Rows from block 3 of a small autoregressive pixel model, named by matrix and row number. Rows with one number belong to one neuron. Each number is 50 + 10 x the weight over its row's rms, rounded and kept within 0 to 99. All counts start at 0.
After each neuron's rows are labels from the 100 images, of 14976, where the neuron reaches its highest value: "responds to" is what is common among them. Only what is clearly more common there than usual is listed. The data: small charts drawn from random numbers. In brackets: how many of the 100.
# fc1: MLP up (model.blocks.3.mlp.fc1.weight, 768x192), inputs 96-191
# fc2: MLP down (model.blocks.3.mlp.fc2.weight, 192x768, transposed), outputs 96-191

fc1.567:67 42 50 54 49 51 48 66 38 62 75 55 50 61 49 65 55 57 57 65 68 61 76 49 73 57 55 40 27 56 48 40 62 56 52 51 40 54 60 39 53 61 55 56 52 50 48 63 38 55 56 42 42 48 64 45 54 44 56 37 48 43 46 47 64 43 55 54 53 47 37 30 54 68 40 61 55 39 50 41 63 50 65 72 68 44 54 45 65 54 67 51 25 59 60 57
fc2.567:56 63 54 39 34 49 53 59 48 45 63 61 50 29 61 44 58 50 52 55 39 38 26 45 47 49 49 51 41 54 43 28 30 33 54 37 61 45 52 61 50 41 34 51 51 64 46 54 40 49 47 42 61 78 41 42 47 57 39 49 34 43 51 55 34 35 51 40 37 85 54 49 48 53 47 45 58 43 40 46 60 58 56 45 37 63 56 58 50 51 48 43 61 55 44 50
responds to: ring chart (64); pie chart (30)

fc1.361:47 57 53 60 56 52 59 46 51 44 46 52 55 53 37 58 53 42 41 52 52 61 38 55 57 38 30 47 48 33 51 50 52 58 49 56 60 45 48 51 65 64 33 50 54 60 64 61 59 41 45 40 61 57 70 61 42 43 44 33 44 45 49 45 46 47 67 56 74 54 44 81 40 44 43 46 35 54 46 49 46 48 48 55 51 65 47 54 43 46 47 40 44 52 34 60
fc2.361:66 49 49 47 50 57 37 45 47 58 45 49 50 55 52 46 68 44 63 46 57 43 64 38 42 59 72 54 52 54 54 42 54 35 46 35 57 49 56 49 34 42 64 57 41 39 35 42 41 60 53 54 37 29 43 47 48 47 53 53 57 44 50 60 50 72 35 53 38 36 54 25 57 52 54 44 66 44 62 44 53 51 58 50 40 50 42 67 59 55 54 61 59 38 58 35
responds to: items: seven (35); items: eight (33); bar chart (28)

fc1.165:42 54 50 42 53 51 67 40 42 55 52 57 33 45 49 63 53 61 39 39 44 60 45 38 40 51 43 43 46 47 49 55 56 62 40 37 47 56 46 48 52 33 39 61 51 48 60 45 49 39 41 53 54 46 48 46 54 30 47 52 52 41 30 50 45 54 51 41 60 47 61 47 51 38 56 56 45 41 62 47 44 35 48 68 84 42 50 37 53 63 51 49 39 44 43 51
fc2.165:41 54 55 71 45 51 40 57 34 48 42 61 33 48 44 39 37 44 41 59 53 62 41 53 37 55 45 50 60 46 42 56 49 40 36 84 39 42 52 50 39 63 58 54 51 51 32 50 47 51 48 47 50 46 56 55 47 50 70 42 37 51 50 48 56 39 53 55 53 58 47 48 39 32 48 33 47 68 54 48 61 59 66 50 41 22 45 51 28 42 32 40 56 51 38 62
responds to: bubble chart (26)

fc1.117:51 62 27 69 63 43 51 54 53 64 57 60 48 69 50 46 54 45 38 47 49 62 51 50 32 59 41 41 39 31 51 31 50 49 46 72 58 43 54 70 53 48 51 52 36 55 43 40 45 41 61 44 58 41 61 53 55 43 49 42 42 52 65 56 38 53 44 55 64 61 43 46 52 56 48 67 54 47 54 50 44 39 55 61 54 48 52 45 35 45 49 39 65 48 45 60
fc2.117:45 46 72 39 65 70 39 55 50 35 47 57 53 33 56 35 37 60 54 51 49 51 56 38 52 37 60 52 54 35 52 63 34 51 44 37 54 62 67 30 36 42 53 46 53 44 64 47 65 44 46 41 34 60 57 52 48 44 34 62 54 41 38 50 57 65 53 62 59 62 46 70 51 53 54 38 44 33 49 62 60 52 39 37 33 47 62 50 55 50 52 58 32 48 47 54
responds to: heat grid (100); items: five (35)

fc1.114:49 52 59 68 30 49 58 54 52 47 60 43 49 39 58 65 54 37 52 48 55 62 58 44 63 48 65 49 39 63 37 64 49 39 42 75 36 53 36 45 52 52 67 34 55 67 48 43 58 50 51 50 29 57 47 50 32 46 42 42 36 48 49 41 58 56 37 70 43 28 36 53 57 50 48 51 51 54 26 56 53 50 68 60 46 57 59 60 47 51 73 54 78 38 48 47
fc2.114:36 50 50 38 72 50 56 40 43 52 51 43 48 52 42 40 62 55 42 48 54 46 72 71 37 37 59 77 40 64 29 68 64 74 52 55 38 46 55 51 44 40 50 62 54 56 62 53 50 38 41 48 55 42 59 42 40 58 51 52 55 63 47 58 63 54 41 68 52 50 63 61 47 41 65 44 45 46 48 51 38 46 54 40 53 62 27 38 58 47 42 62 47 32 54 54
responds to: grid lines (100)

fc1.623:54 42 57 56 39 43 31 44 48 65 61 53 56 45 40 48 57 66 60 42 48 56 68 43 40 47 60 58 42 41 56 66 44 56 50 49 29 59 36 49 55 64 48 59 39 47 54 42 49 41 59 51 44 38 30 45 50 38 56 59 44 47 33 60 57 53 44 45 49 51 44 41 35 41 59 64 41 72 54 51 52 45 63 65 42 44 52 45 54 60 55 42 49 71 57 43
fc2.623:51 60 38 32 52 53 64 56 54 48 38 39 57 59 52 43 45 32 41 52 47 45 38 60 72 63 50 48 54 44 49 42 45 49 53 44 44 52 38 49 47 45 53 32 40 55 37 46 53 61 42 57 66 62 50 56 47 52 49 51 47 31 49 36 49 56 41 43 66 61 69 55 50 65 67 45 51 40 43 56 58 54 30 62 63 50 53 53 48 54 38 55 50 37 50 41
responds to: ring chart (53)

fc1.26:61 50 55 67 49 50 64 55 51 67 48 52 52 37 34 37 81 61 43 50 56 68 62 49 50 62 63 30 72 67 52 59 42 55 44 55 54 63 49 61 46 68 43 51 39 31 53 53 62 72 46 47 55 37 34 61 35 46 54 50 59 42 57 40 46 43 43 48 65 45 46 30 42 37 51 55 49 34 46 51 47 32 52 56 56 52 44 45 51 47 43 53 53 47 60 44
fc2.26:48 49 47 35 48 32 47 48 48 51 47 37 58 50 55 68 45 62 50 56 65 39 53 46 43 51 39 71 56 40 75 45 43 42 63 57 45 46 50 57 46 64 36 59 45 65 46 52 44 38 55 41 58 49 45 62 59 52 42 48 67 47 42 52 64 44 39 57 59 39 60 53 40 44 58 44 37 35 44 35 48 57 47 21 39 59 44 58 41 62 38 37 53 44 50 68
responds to: radar chart (99); one colour (99)

fc1.295:44 37 49 44 41 49 58 46 54 57 52 64 48 29 41 47 52 43 44 57 41 52 51 36 61 55 48 50 33 70 51 48 44 46 42 55 44 53 49 41 42 54 65 46 49 46 39 53 55 26 56 53 59 45 44 50 47 48 59 32 66 52 63 49 49 71 41 44 28 50 37 27 42 39 51 59 60 49 42 63 61 36 58 44 47 58 36 33 42 59 36 47 57 32 40 53
fc2.295:56 44 57 55 60 63 67 52 50 37 51 53 48 36 47 43 55 40 51 48 39 42 48 43 52 59 56 33 31 49 66 56 57 50 53 53 55 49 55 46 71 47 66 40 52 48 49 39 36 49 57 52 40 40 48 65 49 58 52 64 35 45 60 40 61 72 41 50 43 62 64 48 61 41 57 53 58 45 44 66 60 40 52 24 59 54 78 38 48 46 55 64 51 56 54 49
responds to: grid lines (98)

fc1.483:58 57 41 45 72 64 40 49 60 39 52 66 51 47 50 49 52 64 73 58 44 51 57 48 31 47 50 36 65 56 44 50 49 53 44 55 53 54 50 44 40 39 41 54 47 40 47 53 63 36 38 46 34 36 43 58 45 46 49 42 42 56 45 41 52 30 68 43 43 58 48 60 70 52 47 54 50 51 50 31 58 53 55 46 48 52 41 27 37 66 44 64 65 48 35 47
fc2.483:38 49 59 46 37 50 43 35 45 54 47 40 41 55 58 34 46 46 32 57 41 42 35 54 47 51 60 56 58 48 46 49 40 54 41 60 49 54 58 55 64 50 59 40 51 55 52 53 54 65 46 65 53 60 55 43 54 45 71 54 60 58 53 68 43 56 66 47 56 54 43 51 35 56 50 43 37 44 42 72 47 35 51 64 51 53 45 54 58 69 34 67 55 52 58 47
responds to: radar chart (96); one colour (96)

fc1.24:65 45 64 59 48 49 61 53 55 46 46 37 54 43 47 61 69 59 58 56 72 48 45 52 65 53 57 41 55 52 33 51 74 58 44 40 62 39 62 48 37 31 49 39 42 39 58 55 56 34 71 34 43 49 61 59 50 56 40 63 68 59 34 43 43 48 40 35 45 37 48 45 60 55 41 47 56 40 49 61 49 56 64 47 58 67 42 42 34 50 50 53 52 60 54 50
fc2.24:57 56 49 38 44 44 64 54 68 56 51 60 49 44 37 55 68 47 41 51 53 59 44 53 71 40 57 42 54 40 66 62 49 58 56 52 76 36 55 53 62 62 53 63 58 53 64 53 41 35 57 47 57 61 55 48 38 56 47 51 66 55 45 75 31 58 40 39 66 56 50 44 47 44 47 27 25 52 39 28 48 45 37 31 58 56 75 32 47 55 59 46 38 46 56 32
responds to: grid lines (100)

fc1.28:53 50 50 44 54 37 51 39 46 48 47 44 59 36 41 44 56 56 34 51 68 47 52 53 64 37 32 66 57 32 50 50 51 51 35 46 58 46 45 53 42 67 56 25 40 30 38 44 49 41 55 43 42 40 44 69 47 56 52 49 41 71 42 54 44 54 45 41 35 43 50 45 55 51 49 49 62 50 39 47 38 53 56 45 41 64 45 50 52 49 36 41 53 56 56 71
fc2.28:43 39 61 38 39 44 49 46 34 43 37 36 44 63 45 48 53 32 45 51 32 51 59 42 49 59 67 44 48 36 64 60 60 55 46 52 60 41 54 73 46 58 38 70 53 32 58 44 42 61 43 58 41 47 63 48 55 44 51 39 45 61 53 50 39 56 46 53 55 42 50 59 54 65 42 62 55 30 67 49 39 53 45 60 41 37 40 45 33 44 51 54 42 51 40 56
responds to: grid lines (91); scatter plot (35)

fc1.746:59 41 66 58 64 38 48 38 49 46 60 62 62 49 48 46 46 47 37 67 65 56 56 45 65 53 46 66 41 51 59 50 49 60 38 51 58 47 37 53 50 59 26 69 54 63 54 34 54 41 57 64 61 56 49 66 41 35 51 44 59 56 43 28 51 38 40 53 60 68 45 58 43 45 50 53 52 50 40 48 48 50 59 60 49 34 60 51 48 46 64 53 46 59 46 61
fc2.746:50 46 48 53 36 52 67 58 46 44 46 47 53 36 44 48 61 48 47 53 54 52 44 52 40 43 48 56 56 47 45 33 60 47 72 43 56 64 60 39 53 45 55 53 60 42 48 67 44 48 51 57 64 74 50 46 56 53 51 52 45 61 50 56 73 53 60 51 75 51 52 51 48 52 53 38 33 54 52 58 63 45 64 46 60 42 62 37 40 38 60 53 45 44 41 52
responds to: bubble chart (44); items: seven (33); ring chart (27)

fc1.482:60 52 63 60 47 55 52 40 57 46 62 55 54 33 45 50 76 70 63 46 53 56 43 65 47 36 62 32 54 50 56 37 45 65 58 54 53 52 34 51 38 42 47 62 58 40 55 58 48 42 54 49 43 61 55 58 37 54 46 47 45 43 49 40 59 49 30 47 42 48 53 51 31 51 69 50 59 41 50 63 36 53 47 70 55 46 44 52 39 59 62 69 54 54 35 46
fc2.482:48 44 58 30 50 49 39 40 40 53 35 41 52 44 53 51 32 59 67 52 38 41 54 40 55 41 56 37 64 56 67 37 42 42 58 69 35 63 47 61 52 68 44 25 52 40 60 48 48 47 51 49 56 38 51 61 38 38 51 64 54 55 54 48 42 59 44 66 53 53 32 69 64 33 42 48 56 62 48 49 51 44 44 63 53 44 47 56 59 34 45 40 47 43 54 54
responds to: line chart (53); dip in the middle (50); step chart (43)

fc1.137:54 52 67 33 56 68 55 41 55 72 51 45 57 53 42 55 61 39 43 72 43 67 70 31 34 61 53 43 58 54 45 35 46 51 44 50 46 39 47 43 59 46 44 42 51 44 61 63 48 49 58 55 44 44 54 55 33 37 52 64 53 59 58 50 38 51 53 36 63 47 38 40 54 40 56 48 44 44 51 56 55 47 53 48 54 56 63 56 58 40 54 55 54 41 47 69
fc2.137:41 52 88 47 56 60 38 55 40 52 57 37 51 58 59 61 30 48 51 29 50 41 52 68 58 59 39 60 57 53 37 47 53 51 48 51 38 55 53 43 37 32 60 55 60 28 47 40 59 42 70 50 58 45 57 43 44 38 61 43 65 58 53 48 61 27 41 52 55 41 52 44 67 65 59 46 56 32 71 45 55 52 45 48 54 46 65 63 36 47 49 51 50 52 35 39
responds to: grid lines (71); bubble chart (26)

fc1.446:47 45 37 43 51 44 65 45 64 47 68 51 55 48 50 63 49 66 56 67 51 44 47 44 45 41 61 42 63 44 55 50 52 48 52 48 50 56 56 58 35 61 52 72 59 45 61 48 37 56 44 39 52 49 46 57 29 56 49 36 41 37 28 63 46 43 41 49 52 43 59 52 47 42 58 69 54 58 44 63 51 52 58 51 59 53 69 51 45 53 44 74 49 69 54 36
fc2.446:50 48 52 64 45 49 47 39 52 37 43 56 45 43 60 43 59 51 48 40 67 49 43 52 42 49 34 48 30 45 46 48 37 54 56 38 55 37 44 40 61 44 34 33 43 60 50 40 43 57 45 60 29 33 57 50 66 47 47 61 59 49 54 35 44 53 48 69 82 47 40 47 45 55 36 43 58 65 43 64 55 52 34 42 62 48 70 65 49 48 74 57 53 51 45 58
responds to: bubble chart (31)

fc1.124:68 47 47 54 42 56 48 63 53 61 52 71 41 45 46 48 61 52 60 61 47 56 66 58 36 57 40 42 57 48 46 46 50 52 49 44 54 40 39 36 44 39 37 56 49 44 54 33 43 57 57 41 35 29 46 70 48 43 69 44 55 44 41 44 59 47 56 38 49 58 48 51 46 63 56 71 66 51 37 55 63 49 34 52 50 49 40 39 45 45 68 55 60 57 52 43
fc2.124:45 48 60 40 60 47 39 55 54 63 59 40 47 38 34 52 42 58 56 61 60 55 45 43 56 59 55 70 55 51 52 65 44 38 70 59 46 52 32 35 49 53 61 54 40 43 54 60 41 29 68 39 55 56 52 61 40 36 47 53 53 41 54 58 56 50 54 48 60 44 48 51 53 47 59 54 63 58 56 53 63 42 64 61 72 41 46 69 49 43 36 60 46 59 28 51
responds to: one colour (100); step chart (93); dip in the middle (47); trend: falling (31)

fc1.81:31 54 45 37 44 54 35 35 52 39 61 48 54 47 54 50 68 36 46 55 76 43 46 66 54 36 37 54 59 53 48 56 35 48 37 52 44 49 55 36 44 58 55 60 50 33 49 55 40 39 40 53 54 46 43 46 42 42 46 30 29 66 46 44 51 43 53 52 29 42 47 68 37 45 45 57 40 44 47 43 53 51 79 50 29 48 42 51 63 53 50 46 60 40 49 50
fc2.81:62 54 55 52 75 70 56 50 50 38 30 54 45 52 52 64 48 33 49 69 42 59 47 47 48 55 57 47 49 39 45 41 52 51 39 43 39 37 40 39 46 37 32 50 54 43 44 67 35 43 46 47 68 54 39 57 48 40 59 64 67 49 54 47 55 35 45 46 72 63 45 43 58 47 54 61 60 37 49 35 62 56 44 26 67 54 33 42 47 42 50 58 51 47 64 53
responds to: one colour (83); radar chart (81); grid lines (73)

fc1.672:48 60 45 62 59 47 62 40 49 62 59 51 44 58 71 61 34 39 54 53 53 79 57 53 55 39 64 39 47 48 56 48 47 52 40 55 71 52 43 48 58 54 29 46 43 61 33 39 68 55 47 65 46 22 53 41 52 42 54 44 54 48 60 56 37 41 40 53 41 54 35 44 40 55 59 55 74 43 48 55 47 49 56 60 46 47 43 48 61 48 60 56 60 60 68 40
fc2.672:51 49 45 38 52 48 50 47 50 66 52 31 44 42 52 50 51 55 49 42 54 25 48 49 52 47 47 65 63 54 53 64 64 48 51 50 43 56 50 67 36 37 72 47 63 70 49 54 42 53 52 36 34 61 63 65 44 49 52 53 61 69 42 47 50 56 53 51 50 48 75 56 43 55 66 51 48 55 53 54 67 48 48 62 42 55 54 57 46 43 55 67 39 63 47 49
responds to: heat grid (94); items: eight (92)

fc1.102:62 41 48 48 47 54 45 64 46 61 54 51 67 64 60 66 56 43 57 79 52 53 43 54 56 32 49 51 48 52 39 47 48 48 33 52 50 54 44 46 35 61 39 62 58 57 44 47 41 55 59 56 56 58 56 67 46 40 48 60 62 53 38 62 52 51 33 35 57 68 47 51 46 38 53 60 61 51 31 60 44 64 54 41 34 43 48 60 55 44 55 73 51 36 44 70
fc2.102:26 60 58 59 36 45 50 49 52 54 53 46 50 37 53 48 31 51 31 57 61 65 50 43 43 54 38 43 62 47 49 68 53 50 53 61 54 54 43 51 33 49 53 59 62 58 63 71 48 60 48 42 32 42 59 60 43 36 45 50 24 54 57 54 53 55 49 43 52 56 46 64 44 57 49 30 39 60 47 36 43 45 36 67 53 58 51 41 27 32 55 19 61 47 53 62
responds to: bubble chart (47); scatter plot (32)

fc1.268:48 53 48 42 51 55 67 33 37 58 55 39 49 71 50 52 57 64 27 48 36 66 54 53 44 58 49 65 40 50 52 40 47 51 34 61 30 69 35 45 17 53 49 38 43 56 48 44 64 34 49 40 47 60 55 61 47 29 29 46 45 63 53 45 47 37 35 39 62 54 47 39 39 49 61 53 56 31 59 53 44 43 47 54 50 52 38 44 57 42 32 57 49 38 44 58
fc2.268:53 59 49 60 52 42 64 60 68 31 51 61 55 73 48 59 46 60 56 43 58 42 54 49 45 28 56 31 32 42 60 37 58 41 41 48 52 16 55 56 50 48 30 53 55 45 38 46 40 43 48 56 30 31 70 49 52 50 66 59 56 50 58 46 52 52 49 56 64 71 44 45 63 58 29 46 54 47 38 30 46 55 39 36 42 55 75 43 42 45 51 47 50 46 61 45
responds to: ring chart (46); bubble chart (33)

fc1.132:56 45 60 51 30 42 68 68 50 46 55 49 59 47 51 45 62 37 39 52 47 54 49 46 74 65 54 32 63 37 58 46 55 42 42 55 33 54 45 63 53 38 69 57 32 54 58 55 65 42 50 48 55 60 63 58 44 45 42 58 56 35 34 44 54 70 30 62 42 54 52 54 46 44 48 50 46 50 57 46 67 29 45 55 49 64 60 51 43 46 69 67 30 41 56 47
fc2.132:40 43 68 53 48 58 38 36 42 37 51 68 52 53 43 62 38 50 53 50 67 40 42 43 33 34 61 55 33 34 52 48 59 52 62 25 67 53 49 56 53 71 43 60 43 36 55 45 51 77 58 38 54 70 48 46 49 57 53 44 47 57 48 57 48 28 50 42 36 49 30 42 45 52 46 38 59 50 50 39 39 37 50 55 53 49 58 48 57 59 32 53 62 64 47 47
responds to: line chart (27)

fc1.394:36 63 46 42 41 70 53 36 52 70 60 56 42 61 56 40 46 50 46 50 53 67 76 21 43 58 50 44 54 46 35 59 30 51 29 48 48 31 63 44 46 60 47 53 49 48 53 48 53 49 42 42 40 34 53 50 33 39 52 46 57 43 51 55 57 51 59 37 54 40 58 53 61 44 70 56 48 69 48 59 69 49 56 69 35 47 62 46 46 41 70 44 67 63 41 55
fc2.394:46 49 81 37 64 51 24 39 49 40 56 49 37 39 42 61 42 49 63 48 45 54 70 47 46 47 46 79 52 58 66 51 49 53 52 40 60 48 48 42 45 51 45 34 53 46 40 49 41 50 47 47 31 48 30 56 36 39 42 41 56 59 61 43 67 34 53 58 58 65 31 40 54 37 69 68 60 25 55 42 44 59 53 50 72 52 58 53 43 40 45 58 48 64 44 52
responds to: one colour (99); radar chart (55); trend: dip in the middle (36); histogram (30)

fc1.700:58 59 48 44 46 42 56 52 50 75 42 56 66 52 39 33 47 48 43 45 53 67 53 49 42 44 34 53 47 49 55 57 52 58 19 54 51 32 55 55 33 51 49 46 55 53 44 42 55 56 37 42 45 57 45 56 58 55 41 37 56 32 68 50 56 49 56 56 55 58 55 47 42 40 58 60 51 47 44 52 43 42 40 60 50 61 49 59 49 36 47 44 42 48 51 61
fc2.700:64 52 37 61 54 37 52 58 76 28 54 46 53 65 37 45 72 50 48 44 56 55 58 43 46 54 55 43 39 41 50 43 54 50 52 49 57 43 32 31 52 54 23 62 51 44 64 52 30 37 51 48 49 40 55 51 51 34 64 63 41 45 40 39 45 45 60 54 39 46 58 73 50 42 49 46 54 72 46 33 53 63 43 36 54 54 75 48 50 50 71 42 50 57 61 46
responds to: ring chart (88)

fc1.217:58 32 28 65 33 58 76 51 42 53 48 57 53 52 46 61 54 66 61 55 46 44 53 36 37 43 41 40 65 49 38 42 49 49 47 64 44 63 59 55 39 47 52 56 48 40 60 40 55 58 43 40 51 22 51 52 42 44 43 48 49 57 40 41 47 41 51 62 37 17 35 61 54 52 47 63 41 58 43 59 46 50 42 58 52 48 51 39 60 69 43 43 51 46 28 35
fc2.217:40 49 55 62 62 51 62 55 57 42 50 55 41 46 46 43 76 38 43 48 42 75 41 46 53 66 50 56 38 41 57 66 48 55 51 40 43 34 54 45 63 40 57 43 68 59 55 54 45 39 53 56 43 36 33 41 58 53 53 54 54 33 43 42 50 58 53 54 46 63 52 62 63 62 44 54 60 64 51 65 47 60 54 55 50 45 54 36 46 45 35 49 60 49 68 47
responds to: line chart (100); one colour (100); peak in the middle (57); trend: dip in the middle (43)

fc1.210:61 37 54 63 47 59 48 57 49 49 69 52 73 43 50 54 48 50 43 64 66 51 50 44 64 66 61 67 61 44 43 53 46 39 40 37 44 50 64 47 47 61 35 44 57 52 36 36 61 50 52 52 53 47 48 63 33 65 40 65 59 44 33 54 49 55 24 62 50 43 36 61 26 65 50 59 42 56 43 52 50 53 64 50 30 41 67 55 63 61 70 63 68 43 63 56
fc2.210:47 64 32 58 38 49 57 56 47 49 35 57 50 56 58 51 46 50 63 44 56 37 42 48 57 58 62 57 48 66 46 51 45 46 60 41 52 45 69 54 52 46 61 55 57 48 58 44 41 43 59 46 36 51 55 69 45 56 42 62 39 56 44 56 52 48 69 47 49 21 42 39 46 45 46 39 52 57 37 57 42 43 41 33 50 53 63 49 45 45 42 66 47 59 67 60
responds to: grid lines (70); peak in the middle (33); bar chart (26)

fc1.395:50 46 42 73 42 44 52 46 53 47 48 52 52 57 53 61 41 71 64 58 50 59 56 39 52 59 42 52 54 59 31 54 56 53 23 48 59 44 71 59 40 66 39 43 36 52 55 46 73 49 38 50 47 45 43 44 35 52 43 32 54 62 37 50 55 65 28 54 59 59 55 50 45 54 42 66 50 37 49 52 43 61 66 57 36 52 60 47 60 44 45 38 53 44 60 60
fc2.395:53 70 64 34 40 49 50 33 49 66 47 53 48 46 45 42 41 38 33 50 33 57 55 70 58 54 57 50 70 60 57 43 39 43 47 66 38 59 47 43 52 34 53 46 73 53 66 45 51 60 53 51 72 53 47 47 51 47 50 58 51 37 29 47 47 59 45 43 47 42 51 52 51 46 60 53 62 46 47 45 45 48 43 65 62 40 50 49 56 50 46 53 42 53 61 43
responds to: ring chart (95); items: four (31)

fc1.518:49 47 41 53 59 41 71 55 43 58 58 57 61 58 44 60 61 37 43 49 71 38 52 53 60 53 44 60 55 36 35 41 64 44 38 51 39 42 50 37 24 39 64 54 26 32 53 56 56 29 51 37 51 30 64 47 47 41 42 47 55 54 49 47 54 56 55 38 42 36 46 51 60 65 67 60 56 52 61 71 53 39 54 53 55 58 49 63 37 59 46 47 42 53 53 52
fc2.518:49 46 62 44 65 51 77 55 32 46 63 52 52 39 56 53 62 47 70 66 57 54 46 54 46 60 50 42 41 33 53 60 57 55 48 42 56 56 70 52 52 45 40 44 50 55 67 61 58 48 56 63 43 65 64 22 59 52 47 40 67 51 47 46 34 48 51 50 64 58 64 60 62 49 68 51 49 43 47 55 41 48 43 41 65 56 65 56 40 75 45 48 30 51 38 63
responds to: line chart (25); step chart (25)

fc1.649:55 45 60 56 36 58 63 60 44 51 57 49 58 53 51 49 49 62 32 64 52 24 50 42 46 54 42 64 46 62 63 46 42 45 41 55 68 60 52 54 37 63 48 63 58 40 56 61 69 52 40 52 69 56 60 51 41 50 38 43 56 49 54 45 48 43 47 48 63 50 45 57 52 27 50 58 29 50 37 29 48 60 70 30 57 57 57 63 69 53 43 52 46 37 37 56
fc2.649:41 55 42 51 49 53 43 37 49 60 52 65 43 50 37 40 53 43 52 41 38 68 34 32 76 44 51 46 53 50 48 39 63 56 55 52 36 45 60 36 53 31 55 43 52 63 60 53 50 55 46 44 53 52 60 33 59 54 53 62 44 38 46 48 65 44 71 37 50 46 56 49 52 66 31 55 63 44 62 64 63 47 28 66 56 44 44 54 56 53 48 42 41 53 66 41
responds to: bubble chart (100)

fc1.37:62 55 56 42 44 49 44 42 25 61 56 40 49 63 25 63 41 61 48 59 55 83 52 40 57 45 54 54 40 59 45 59 67 47 47 54 44 44 68 53 22 53 57 65 32 57 38 70 64 40 51 47 26 39 44 41 51 35 68 50 77 53 43 47 51 49 61 56 52 34 50 46 57 53 60 68 69 59 49 38 59 44 51 62 59 62 46 56 50 51 58 51 35 51 50 65
fc2.37:33 50 59 70 44 39 40 23 53 47 41 37 60 63 47 55 43 57 50 45 56 54 63 50 56 46 59 52 55 45 49 37 54 66 57 55 50 26 66 48 55 35 62 51 49 32 48 50 50 50 37 51 57 50 54 47 47 33 52 51 38 58 46 52 54 64 58 43 49 47 60 40 39 53 27 49 64 47 43 50 47 42 53 50 47 45 55 51 37 73 50 43 62 60 61 30
responds to: one colour (100); radar chart (99)

fc1.515:58 42 35 50 37 37 46 51 41 48 52 45 65 47 44 54 54 43 53 76 63 37 57 46 60 37 55 63 50 62 55 36 54 58 39 54 38 47 55 29 44 60 57 52 66 54 47 61 69 47 44 36 50 58 46 51 34 38 48 53 48 47 62 43 59 38 49 36 36 60 34 40 39 62 62 63 62 59 46 46 49 35 53 53 37 65 71 59 47 37 41 52 45 32 56 46
fc2.515:47 46 60 48 51 61 45 51 50 36 64 43 46 43 41 36 43 54 58 44 62 59 23 50 48 73 32 44 59 54 49 49 49 43 37 68 58 63 57 54 43 41 45 51 62 63 49 47 43 51 46 44 46 48 61 55 49 67 62 35 42 54 49 60 48 54 51 42 43 65 43 55 48 56 56 30 35 41 51 37 53 45 52 47 27 45 32 44 39 53 35 45 70 48 36 40
responds to: ring chart (63); pie chart (37)

fc1.723:41 37 36 75 48 64 45 50 40 48 56 50 52 69 36 49 56 49 60 56 56 56 43 55 68 40 52 48 45 53 60 59 61 63 36 67 52 53 61 41 44 66 49 68 52 43 43 39 59 70 39 59 58 50 42 50 34 56 54 59 52 33 60 63 52 43 43 49 66 37 50 30 43 63 52 56 41 61 54 42 49 45 52 66 56 46 38 58 47 44 55 56 52 47 41 54
fc2.723:49 44 44 30 29 34 73 66 61 51 36 28 50 36 52 53 38 40 43 45 42 39 52 25 39 60 48 56 40 60 49 51 45 40 53 61 57 55 53 56 57 45 48 28 62 47 54 49 45 52 49 39 60 43 66 64 63 54 48 58 49 56 43 50 50 56 56 52 55 51 59 46 50 52 67 56 49 49 44 47 53 54 44 58 37 57 52 57 32 33 47 54 55 53 29 54
responds to: bubble chart (73)

fc1.312:69 47 56 62 31 33 77 45 62 61 66 34 54 52 49 57 50 42 52 38 64 55 38 57 42 40 56 66 64 48 51 52 38 43 43 52 63 56 53 51 46 63 40 44 62 58 49 34 44 56 57 52 48 38 40 57 44 48 50 40 45 64 44 37 47 25 59 66 49 57 53 57 62 48 66 65 59 58 36 55 40 43 51 59 43 54 58 41 34 45 47 63 37 57 44 42
fc2.312:22 55 36 49 63 69 52 53 57 43 49 66 48 53 51 42 37 54 49 51 38 47 68 50 53 37 39 61 39 41 41 40 54 51 42 65 44 51 73 52 38 56 69 43 39 38 39 69 50 37 39 42 41 68 63 45 53 49 41 45 47 46 49 72 65 49 50 45 50 42 45 43 44 53 56 65 39 36 50 29 56 42 59 28 42 53 52 43 60 61 77 46 49 45 63 62
responds to: one colour (96); line chart (90); peak in the middle (39); trend: dip in the middle (35)

fc1.101:31 42 49 67 59 62 73 34 42 35 52 54 57 56 38 61 42 61 48 61 44 32 58 70 52 56 51 50 34 54 65 47 45 60 58 54 34 65 60 67 57 54 37 60 40 56 34 46 40 38 46 56 57 39 36 53 49 48 62 27 66 53 57 37 56 42 60 48 35 55 50 62 39 70 72 59 58 38 43 43 74 53 55 65 42 42 45 40 55 72 49 57 47 44 45 52
fc2.101:46 45 37 43 53 42 54 48 27 35 36 57 52 42 65 17 53 45 56 52 47 47 58 39 40 40 51 18 50 42 45 55 52 50 53 56 26 34 52 40 57 50 46 51 72 53 52 61 51 60 47 54 48 39 56 25 38 51 51 75 34 50 52 63 49 64 36 56 91 54 57 55 42 41 52 67 36 47 60 38 59 55 44 51 34 62 60 62 33 55 31 57 58 57 44 46
responds to: grid lines (96); falling (31)